Rows from block 7 of the encoder of a small masked spectrogram model, named by matrix and row number. Rows with one number belong to one neuron. Each number is 128 + 24 x the weight over its row's rms, rounded and kept within 0 to 255. All counts start at 0. Numbers have three digits each. After the name is the row's rms in percent of the matrix's.
After each neuron's rows are labels from the 100 clips, of 14848, where the neuron reaches its largest size: "top examples" is what is common among them. Only what is clearly more common there than usual is listed. The data: phrases spoken by 400 fixed synthetic voices.
# gate: MLP gate (encoder.blocks.7.mlp.gate.weight, 384x192), inputs 0-95
# fc1: MLP up (encoder.blocks.7.mlp.fc1.weight, 384x192), inputs 0-95
# fc2: MLP down (encoder.blocks.7.mlp.fc2.weight, 192x384, transposed), outputs 0-95

gate.163 105:123181172127119102156095200097140131116125118135112120167108142132146110074078100117105133156142173119113151129132113119125089125152136105157098126108121116141132152178132145103109084115109154101146157146073123111117148110160116109139163123086119140129147084113131119166120162098159134137
fc1.163 104:132179149111120152134084170117149143113159092115143120142144103157132083157113133115112119147132098121115154128141122104124116137144144135142105095194126103164121117151114157131104114141086144109102183160091148129160150120146146122107127177087132129110124123118123163140155098108157100104
fc2.163 118:085135125144105181093147153152148119138071127109108143146113109127170116136061136066104144154129157103141119138168169159145153131073136093147129111154097145120161153140153162120084087127171146117128147148124092140170134158138121095148158089145143130114129118130139154144122144139122136111
top examples: /h/

gate.83 115:134150122149129100140139114105148165114144119139091166153127086099138125146134102157112153126140150110121141149157150099147110156153135104128139125150106164131128132135185137111091087102102116110133142124123138121107135156127131154160149182184174137136096112119161077101161063117135087131
fc1.83 102:138086151098140120131135151146135103153138140151179088101151149165126152154104117110134101130132100167107113109119132160065158115112109125167141142119141100114126145132078140180161131143133104169129110102129113133127140082124109105113099081084076130154116101124101169088063180122115149123
fc2.83 104:125174123147165133129108097119133127145113124148094152116098115096114126153138145132103146127140130101154115113147122086144115133161131111111171125156113128104120131148173136101087155112115178105148186116131142110106119155128129147145155163184133121100149122129165079104165089093168117097
top examples: /h/

gate.371 100:134120123110124123106125172165129160142107130095123128088058129157114113142152099134146156121154131109108110130123120112178145091118082127108108131127137138097102122148103107117136157115112136177179159107122140129110153133193150147161101150142126093114105134153154079110139113168123103138
fc1.371 102:126149132143123136151167076078136128112142135122083122181170148085139148095096149136114092141122118106146152134149135154109112153143149115153110138119098132152163164097168164164095125145134130094103111126121142120112126121073111115115147093111131172115124152105123176122100133109143122148
fc2.371 098:126139122086092122127079138168160111111131106160120105105115136166161136102103099130097100122101126172146151121168137111141162116091138142133150153144150101114127141151084098128160136180149143089155167119080138124137149126117135158102129112147089112160146157108140167116091142137133118104
top examples: /h/

gate.217 088:137086125134143109125107142135136116114128096121131135111125140129142152170128108127118137164129153105094107112145129129088127186133156106108168120135130126114132099155141132087152138121062125121087103171174063166185130119142140145130114117161123111142157107158131145118173131124112124087
fc1.217 089:135097165138141110108136114143137102125123113127127115120134171099138143114134119129138103131141149153103091111155122140123145205105111103148101132125132136120137097098140105132153089141081129138087145136151084138173132110119122199112133142143103117118161092136143153129138132087115143142
fc2.217 093:146145094121147098160124131132131147104137102107064164129096118107100133133124118130155119160135115134121182177102119112114108131142142149099130101100168144095089141114117112142103141121148142135161104121129163083088139151143130178173126108141119147115114164149118097113129121155111137126
top examples: clipping

gate.75 102:131131132122104167099127095144113126153163142143144127122155111139135160131145145127157164141161092087142072143150168134134089145117145112128105127173128095136096129167177102152128149141073128127114132144135149111110126136132122091094155140105091089083163127078120090172140136116154104079
fc1.75 105:126126134133139084139114165115140132115109071127120104156080118136141084124133119126137066105102156149123149114080137154121162118155129133138139150079157123094148129089106132152146106137163122150117105126115155139144137111118105170144116093139158147170089131161161168104107093127080138176
fc2.75 094:158123135089129092140103115153140109139132136170146158115137179149136161107134073146096126141103142150138162096104083117139154107126136105142157137116129141064089118143100140105176162142099090147115123133130150150102135086099098098116104151119128165139107144118116086111110105150147126102
top examples: /h/; child-like voice

gate.334 127:140119165128149134134141128175145137093151121146124166144117148105163131144041109133127148107106136126129129099152145106111118138150124136105098118130142113147134123107134097107113135118141111104227139156100108128180152133123148151144134102140129115114136137140143152119111107153092163139
fc1.334 139:123115155128159089108155118158141143102137114127107124133151122139133160101075100154152169114106138129146159124148110117140119104118092124101136135128155126169145157115138087132124125107159155111201134132131115119137165135120139141136135133183138137106104127161117098087122127117133114175
fc2.334 129:103136163165082109177113110151117144112121107120129137152128127156106146162125147129151104160143163128134167147116125078099102134138131119137139100144113146121136141109117120097127162157165193072153107129099132088144163101145120066177123162101144146124141113119138131108113100122164128126
top examples: clipping

gate.71 104:161107131139141139131129088106068135130175113140138149083141122108111169137170140133149130117098104152116105128068090088130120115129122133070165088159151101155110143127145136114121128118117111137141119151156164102064103124134078122135152148171149132120108126139117098154168138137112096147
fc1.71 104:148147126134099190157128123118141135087123114137139134133104059126110142140151193154109136162122119106147105090119182145173126089136131152106135140155138147131100101146155108148129174100130141133127140128131108085111136139132122124141092163121136117116108107148129136128135122124177130139
fc2.71 104:101101146134150143120129105130129160077118116106143124169112112103141115142103157127158138105120119097120129129147132179091117162132153161092115159130102153180125126130170165160112127135091113138153105124120102140139147150129128179144143110114195094078144131135162097115174100128185143156
top examples: /h/; slow speaker

gate.146 102:123140154095163138115090137147120129138145113155156134169129137091113110135186154181162127171140147135141130127089119077109154128106134123128114144154182112135136137098109142119113143175132128146091151125133145169104120130122146096125150126131130128096097139133106090122170152161170099177
fc1.146 092:135102135139097134159174105127137104107166131106147132117109145171145126132106101126098099140161086102106156128119155106146126124136092135123165132103100160152050139138122141112136145106113119111159085143114104141138116135143155112160140130107132097156112122142120134118126141140126134118
fc2.146 082:120108142110110168163145126082151128130118140158130112118115136156105123121151080106079131074099112131129117124153112149132137156129138168147107167095140119161090123127127128150098186128112051132112127131101131175131136092153134111165116146090118103150160122115133133101107076127106187130
top examples: /h/; slow speaker

gate.211 099:118151128121158078111109141135123122141100152123121174102160147135100111139112094114112141113119133146124097124147141134121126121141127136132104159129112127147160172135130125129127111118136117117113142122141151155084122143111163116105137148122164153182143123126117103138143081146148090150
fc1.211 100:112149126110148076086113135111126130123107129118118143127122172136087104139116088126110137114122131161107112133143139136143151122147104147143097158142119131125162140127143133148099123136120131127130128141138167155105144133137163133129119162133116148158118115129124143124157054131143077129
fc2.211 085:112116127177153127085164117116121145080137153101117121126116108138096123129095095137144113116092115138152144149114163117139151156172127079130118135143114119132134135108147149151128111139110109138118112131142168154105129154122185130156125178106116155104114126172169156097136114128124128136
top examples: clipping